Rows from block 3 of a small multi-label audio tagger, named by matrix and row number. Rows with one number belong to one channel. Each number is 128 + 24 x the weight over its row's rms, rounded and kept within 0 to 255. All counts start at 0. Numbers have three digits each.
After each channel's rows are labels from the 100 clips, of 14976, where the channel reaches its highest value: "peak on" is the class under the peak. Only what is clearly more common there than usual is listed. The data: single English nouns, adjectives and verbs, spoken by a formant synthesiser in many voices.
# convs0: first width-9 conv (model.blocks.3.convs.0.weight, 96x96x9, each kernel summed), inputs 0-95
# convs1: second width-9 conv (model.blocks.3.convs.1.weight, 96x96x9, transposed, each kernel summed), outputs 0-95

convs0.56:137155094141155128083111103128104108091159136151107069123115127164125115128125109124154140152104133130121115113113144151143136126104133079140122136143163162089133159165160124134100168081138182099137105171109116137156155162114097114100157123123116153160130145161081107126131158110106109125
convs1.56:107155156150140078098114106105127196113144101124098157127172102130139107130140138151101099144130126111134139141186113093146133144154131133072135119112121101183106140112156157120147141095134130160161144118143138125134146110147112100102131125126119115120088139051149129107119107106130094129
peak on: /t/

convs0.89:110129099136103123127112141134101146135147112136118101148100152135110112140063133171153150107115110086138153115099168132131124128118162140145107151132133193130123134136130112133133156115147117116125174073163116137160119145110100114155059118125146167133159129090072150115136126091152126155
convs1.89:123143114109161167123132134125142117129103177140178160125129130129150102122142131090139090124084101118136105132164126129104125133155158148151113098125165153169109143130145127126140137164090144147112107129157134159144170118146146153124114134145151127201131151173121175157174121151156099105
peak on: /ɹ/

convs0.26:117142154134097073129101171136126165126148116126093104109157124111135135146125142098133117104095102084166100124096128133133094174130130085143153150128105148084132116125194161157099114107160151134136158154132074148144158149142108135132120152141126137172127126095089133130101129146131104133
convs1.26:128114163199134134122136097160146145116131116110167093164109115167107118151155096139131111107108147129088141119158113134135122112124136167097170108130143129156129139148133105152090150098108112095168133120070157114109141156141101120140133139122140084085125133099151095101156151098144098143
peak on: /k/; /ʃ/

convs0.76:128162094170117135157085087136113087123139143120134154143081131151114071103149132154117152166102111109168156146134103148125088113125089108129107154147112104105118155123123135116139123116165169127182173138105109153144127117124112107104142118096120167110127113144155165138122129127107172102
convs1.76:133111104110130133123138109094132060097165114116172140124155139108156084146090143112115150110147165171095112148145164119097151136134148149189092141113129099143150142139155130101138138127135109121141107149165139132108131101164135113085125146129105152174110138098081140121126134152152099154
peak on: /ɑ/

convs0.13:116147141129102117141163125139086129133096140124194157104106145174120165078100116152129141114135113122151135107111124110111129112132111099145109133166121140133153142139115104137140111158136139087156120141126098127111155109131071145118160090135101144138177097139116156090099200103153131116
convs1.13:139146113097171158133160131140134092130121111129103162152131100085097117124158140117141120104114107133127139195114138151132128133119116160157139065116134130104050123147123106126137117082129085142120160108110145142128092118111171170116140145147142146155125144173152137112135120163122145159
peak on: /k/

convs0.28:091130171125084154113106113164125123134149128144196119139123110138138106140168088146136102100122174102137116145092145139085184121120132106113125125125126136155149134127169136135108128124139155136116075147120138103112108136100148084104130141134120124140081105140149133168183123078134145107
convs1.28:160134155103133121080106152119111133080100114099085136098137136128141110135119174128174083103139080084132120102124095124124082123144120101143097126085104093096103143144114114110126115102105121135077113086091115143133092113155113122100126121107110137090125094113148107119162129131124124143
peak on: /t/

convs0.25:123127145104112131134142122122113158126138109135142122112104087131136122137085125136120144093135131146132096105099114155128142150130143141147147143142140143117148138108100117147111087119135152131124082188118107118126177111154122117128131133142131166124084019102163152176146156097154163113
convs1.25:143143093112179110129114189126106093121127131168131112141119155143139160149149132138146109152123112082092142163144182095112158107126124141141157165128126124131145123125102093177170130157124092117084120125182127141137089136130095128140140135118122111115139139101061107101125134152132126115
peak on: /b/; /p/

convs0.70:109117087113109119151113122149125100139113149123201163116118131120133136154147139148096119118128162099117122145110146095125140144108120123132163163127118201094186136116146117145140111129104147070109072165126112117105121133137096121111134148123135140133140148088101143084161164102132144145
convs1.70:134140156082148146106130139175158164115088156117094136120133123100091138130105135122165151147125090136099128116168116168113140129120130104142103109141120138127091127146086106125120121132137112134095144052134144162148144165123156137155055114139120126123112113166146154150154096121106138098
peak on: /t/

convs0.74:131119143145142144153157093142128139138134104114109183095081124123123149110117131119105140140105103079125148152115131135136076134139125157139140121123106144145112131110058145114109142107146147099151196101157159169141083135153115098153115109099135129131135104137091142115168156105113166154
convs1.74:114146114130178133122159151077125124149145176151153088149153159111079106151134140148119113122161168175121135152122115118139152148108137130120097125110135120093138124077121087126113120168143122140150087107162100161141091141101125117100110120153121139115105148076114124112070107132128118122
peak on: /b/; /p/

convs0.48:102159119085162169148125173137148175144161104127119093172190086151138129114157075113123110135136148133122132136126143101141129111079113114127133130139150114168123106141168116139107091152136136137107115096141085112124101153093119115135120104141139138090123146105093144133119126176154101121
convs1.48:120073108117100144147114110152105072120120114123103142110111149142143164146130129132147101113107130099124137125144101083116140128177133172133105105094106087060147118122108116099071134112110116094152146147189135136151111104124125139104133125108133123131128111090169101121126133084142153142
peak on: /t/

convs0.39:121166133145093156126175139104107124137184105139116114148139130137117120140155114142167136128103120107124077112111136143124153142112158099099098146135134166107097136118174160125097152129127137137094154170125081154130086135084143098110143128138118124071144180158080131121150123127121102121
convs1.39:123128158124155053090078135105081119079135124112107110094151133152091119158136133179131119139116119117114156091167125113115142094161104140124136084121089065159123118142121115110107139117099116133132114139133114098124136126128104137118124123097124125141114113109147102083161103088113108131
peak on: /t/

convs0.80:124111147123167105103150123142117140135129106121120098082147128156108143137115117129117105121163125138154157135079152137155113163141162154093137100147120120084098144147163158166083130152122131126143128089102083125140100148092082099119152115123102123141192168097127117151125173113121130157
convs1.80:131105140152104103176131112156141157096168126146125097144115130124110131116160138111103112119097132108090126118140113116138126103141095103115164121127126152166170122161147083097111149102102100128186118108100136119136157082105149120150091092137145106105092102103111133082123082113111101099
peak on: /t/; /d/

convs0.3:113135142093078118114129131129106099115134130117146158118138139104131182159143118145104159147100128118078110104161139137159155110122093097125173124134107168120187117101150137122148123093121131141131118101107104117140144100155091116157121165075138170116097098147151137143103140159177144124
convs1.3:170137131116097111138117100144120111099112133156162118090149113149079084130143149120137148109146154128123110139124110131124139147141147126103119131132126089121095134106109117131090123068113113111134104154089138147114169096075131108124102048138131147125112096081133101116128120073096149129
peak on: /t/; /d/

convs0.42:112136088120136095135116135143161136141189152131082119113112120144082118115097073103119140108128123161131126159132130098127155131151143143198075177155122125106128103154146096136099073152139133111119124136095168148131124128152140154112106127131122099152117115122116164154145138103138107152
convs1.42:071120146163148129136133140163116123137151124138121141141153149159155171124095156103154156176134144091162137144177151154146124145081147158142124144117160119163163142156149162144193145128130152150140151132165153147136129138130143130147186149141134147150126142166127125136141140138156165131
peak on: silence

convs0.37:134158126113085119136179115155155106154133061114170138126145127154124107115166133101115146136119103145111123073105167129143110118085135144109145125119101122142146121119110146133114136198145116151135137144093118082152134138141129105169143126136119141114118119127080133055133149164117145135
convs1.37:125091108084143113152139117143171080105116163099121142146153151115160168128128139125144131125073167129125137150124121136159135150112124100101095139129065146090127118150149135116094102135142160053138130139129138126135089104099118154091077140112128148124141123103153158117148140149136128110
peak on: /p/

convs0.46:095149124139129098153174171140117097130133114112120125116158162083152135151123108145128167137121137124141103139095155124119158116147132062173105139140144132096115108076161121103124123111136138145139089150117136112183126134139125156071104125130123156136127068121143112129128095127178156112
convs1.46:154110132121087110128066089070110171137132152117130142132141143147091130120124124118134089141115153110080082130136066113144125137097119121106140148122136140145106118141113118137069145122119092148125119159083101115106190105131106125141124105116154130129111116119129129078159127102128094129
peak on: /z/; /s/

convs0.88:102111164129151114129137127139127115093147136113145154117099119137097181108137115113161138155123120142090170126147094080141177103116104134122130172122127153093125152164148137117127077088144106127172134109141136135115091112142131112110114090066144155128113180150137141119160158093113138139
convs1.88:119150135142152133123093154125134102116149136198105136151176157142108087132126140098136164130141130111151159116134150118136121134171146144124123113141175155102072148100107126167114115142087121143143115086094145139139116084158126102091132124143128139114113105163157099138131159136101178158
peak on: /k/

convs0.45:114146118138152087130133123154130109149186121091089158104121154141109146148115135128106123105103095092169115132075137124168139170059123165112118127133139102135106127155129148121131115147092132134158175128090155125112132146157138084101149129108159134139136174123127146113077128133102141137
convs1.45:157117163174117116095199114125146102128133166153125114109140135129124117126118142120150144128171155138114113082037155161165118156116094099147130123135080087129133145142150132128129118103137126148181115142099109123113146098085127120131140178131116111117123132127110141125111112130154128143
peak on: /k/

convs0.60:140129126149145108158138099144152166149103102126072150106098142107119131118128105112113175128172166158138160157092150117133170150123134118128111121113078136082118129157097086105160121105131128077167119128142155155130111123104134183172114144146134138112103127105132094121157120092127135116
convs1.60:147156128173078136130155140095167122119111167105113107141106119145105144127075140161135086122128124157122092123111091121141100126118125122102146136179140139144162133092182167135111113145145124124141129135100121135119155191102147104138176124167110125084128132122133161094104128097134125108
peak on: /k/

convs0.67:097096133107159097126113133117107172140099110152137100096130118154107131111106138129118145115097100113136159138158171119140139115099186164144107131131109166115128160101136157160112163145130095123121117063124164135103138126164111132124116109169119138091187117102137085125143155139129112161
convs1.67:100160127138130138159110134120124165127102132147108131114125141114129128139142107148121111109152060135114110117139101138151142142205108116085151154156135158131135118105137110127157127112108121146071113027151098122148095133113164130141122142092152139132122133152123151148115129145170133138
peak on: /ʃ/

convs0.12:115109087140162099126128148129146138146109135127145087150143149121140119106098146110088161133111109108122135137120088185125123147122111149185079160131107124079131120105150117107121103133159098100172128127149142155150110161172119134081128114163119140076124139107110162105131158130120169143
convs1.12:073126102141164138181153129137125103147192119133147145147117129141127139093118128104123144185145127125169159178146130123128141131122155148147127139134157156134138131156155158123177132148108166145133157099144138125133125138104146175157138134120153135163154138171093123173084156157129132128
peak on: silence

convs0.95:102166134134133119131077134156091087126137141080134130105132172097150155122165118117111094135143078164101143132130141118086163135137090117112114150195135127110127122140132139114142142111114172158127130104095125141149171182151113117142094166127095109149083120126135132122104130122157132118
convs1.95:160076139118148148105148110139105151138135128174138139120148126142106104125133100102134155124077165139153116138124103113107098156070114134116121155084126133160132153117084103132131145087129112120133134165103146116140123112124094151123146129114178130124149158180140102125178169096084155140
peak on: /k/

convs0.87:116156121159095175121129105150121112153123169105137116091165109114141127083112171137117108102098099141125151144110084116077121089130110118107091153155149183127147138104109125159155113158133124140136143151122119133121161134091086139129099137191143131104141121126156159138093161126133106132
convs1.87:127089119123148137114140131173153143101089083118156129150089131118124104171141089148127117110097180138133142143108150166085132155142142158140098113101117141132123123150134077127141158103139150092118119135182128116090091135105113125117148161086127182160159142150144113155156126125115125132
peak on: /k/; /g/

convs0.57:111135091154136109107128108160091087124151144078113167150125099121110105128112141128115143139113125105161163161128129124122164157103119128113097141155127169096113141100124164084153122110121123100155136118168171148135110169145123148125150082090121141128132127104130174088127149091115184138
convs1.57:145144123124172138130175141104173115136106125170143145118158162155130155109107150119081156161133126138129141121131143157137118130130121141199126115125169164114136148160129124126157118158152129112133153087149137171105149104070142140116112142155133131134122153173091116155076115122153094117
peak on: /p/

convs0.21:116114095169166092137136137166139176115113101152123097122128106112140126108098121138141127150139082129101113159088120128123126125138094115152082148146115118083099127125091138124127082129150120108164173096137119138142098135176128120154164167117122164108105166100106138123167141131143160168
convs1.21:092159118173166156177151116129114121159165119108156151147152160149129123082111130105100153146124117122159165173141124123167132131105161159144096118130164178138174126125184145130134129145126143137144150123144155128152133131129124144148148137118147143178169137149101154168119161137126152127
peak on: silence

convs0.83:140118111153110139109125134097150121117126104134122125147147146106099143155121141121138113132117095144117102098149131140137163096119101145111146116116099222135086115143099097124129114136140069120126124143127151172154092113095120142138118146167175151137091123151137197098114122103128148162
convs1.83:129157158130136155130109087149114132154061124137134157093084106122141147143111111123129153106123152153127144158149135143100141148163163129139086139156160141164124124145164136118157174093133205147093111120132128144085147149117110117132171152105104124150132134102138104113151158146111129111
peak on: /k/; /t/

convs0.84:113121140167149135125092112139106114131124112094114152132099080118139152157132098107152147074165100106130118139096151095095122126135133163136093148129126154111104166131092114140090143136124164145178195160154150129159122097099139142111123122105158133109171162106120124095123145102119137149
convs1.84:118079123154153161149162161093109129170170166142141138120101164104094129106139133172080152139119174126123119128144117148168134159145150143151063105138164143141156095165137136124118147139121123125117128144146127116139128178165125147150172147110109149087128123133102152128112135138160135125
peak on: /ɹ/

convs0.41:096145115130151138106102143127106096100109126098136135123206134112126111078125160118117117148177145159177130109160117131152149112122117126131146128153143098167079137136129096132127170129124134126143141111113089130110175160078058121155110116142117117120138135157136128130128103102145117163
convs1.41:176107131104089085120144129106142113093135105116145104132114118124114103194149093134116114042119152130135124109080150123107143107167110122143131124109089109112106111104115085127102130113135094118140118128121118142109092091125116084115128133122142102151143133129119079101135156120080110119
peak on: /k/

convs0.9:136118147110129090115136142139152083113129155158097109118123142107116140125134068113151128087105119125123138155130062118131127167114152127187095157157138149093095155122126128170141138162136124133099143120140200136123124123110152088121145074094154131160140118144104140127120124147101126147
convs1.9:113141136172107147175144159122095168119107142159156141128100093151119118158109167107091130103125119129148131092153099092124104107122106138122139107141122140130183138139119120130133120142152126143093134118111112138110099145158115161150153062124153095148129130184183106149129092117154133094
peak on: /t/

convs0.82:095099117136146153161167146155087098115111139111164100139137098117121141114116096147138114130145108133123162150085052116113143158150142106180094151145153138108085149130108135137132105120153102108187103119136174119118114090120131101110175134121129142128112152103143160143126154133120145117
convs1.82:104171115133141144131141133162132109157147153179131148165126143135134120128139150093086179165123117136152143146134140120152133100159158163119157127140144187109141125134162163141174132149165110142156149080156107141149153115130156183115100120126156144171144148149127147143102117148127163127
peak on: silence

convs0.19:133148168160175119169122106098140127089121115093165178138145156109121111140110138111122140124147091134132108150142075091098121140124105146141125173130157148145130105097122133140143140136146165121121135101148124157096103114133101077091141163155117125094114123163125121081114185144111122101
convs1.19:126145084093114140149133151095112192136108114114144105117107112130139123116141107154121148101124166124088146148126112192140185128112125141122115134090171119116140135129075130119113118134149147152083149151135169117199120141121115147129089129081119131112117137123103156136124118102093118152
peak on: /k/

convs0.17:155159126143100151118146116119114106136161123161101142172114126145088130081151103130169090123101161147101110108131122089107176127154114125106104136111108186160131098153139141143141123086110170117117176141114106170136131137124089127143125117112140141097143133156106143117097088150163095126
convs1.17:134101175097125110081099165123133112098076117106135104087139131143137120171160132172151168111156106149113125113153128165089120116114129110135107118179129070124103134102134122133118144132116109121106100103151125150115132107127112115113134120108106109160115124131142127105188104063104139117
peak on: /t/

convs0.18:132094134151128120113091163139118140105102115144137156107170108122150095148131138117081116109132130178119091095151108128106166096133105116144070153118131111112129124127150096130137156117111181110146108122112124141198166128131119146098138130152071135145124145121158128174161160109098134136
convs1.18:114148145138127118111098095106126159122149111117108089144109134178065130159151126165157114054141129145137108135136127111109106118118098113121160117140091135150129141151124132119107148112153090141152126155142080132092161132147134148138116067104192120124129113143166122084140110117134120130
peak on: /z/

convs0.92:150117089134099127150143123186108121119145110117105121139179096144122117108135130114131122143146141127091101144114133142172120168135088154140161160128091184119071106116109156164146132158159111162143138149144138150126079142094091135102104093112101122116086129116094146112146124148143137130
convs1.92:116115167171165106123140153177167111102121128127148092109111118147124166128139161123150101148123084144135131118142117122118135109139164108141111129149167170117196118114122073126130140152099128110202121072126089108133142122113137152149126141142165139148142130132123141120126101112123167108
peak on: /t/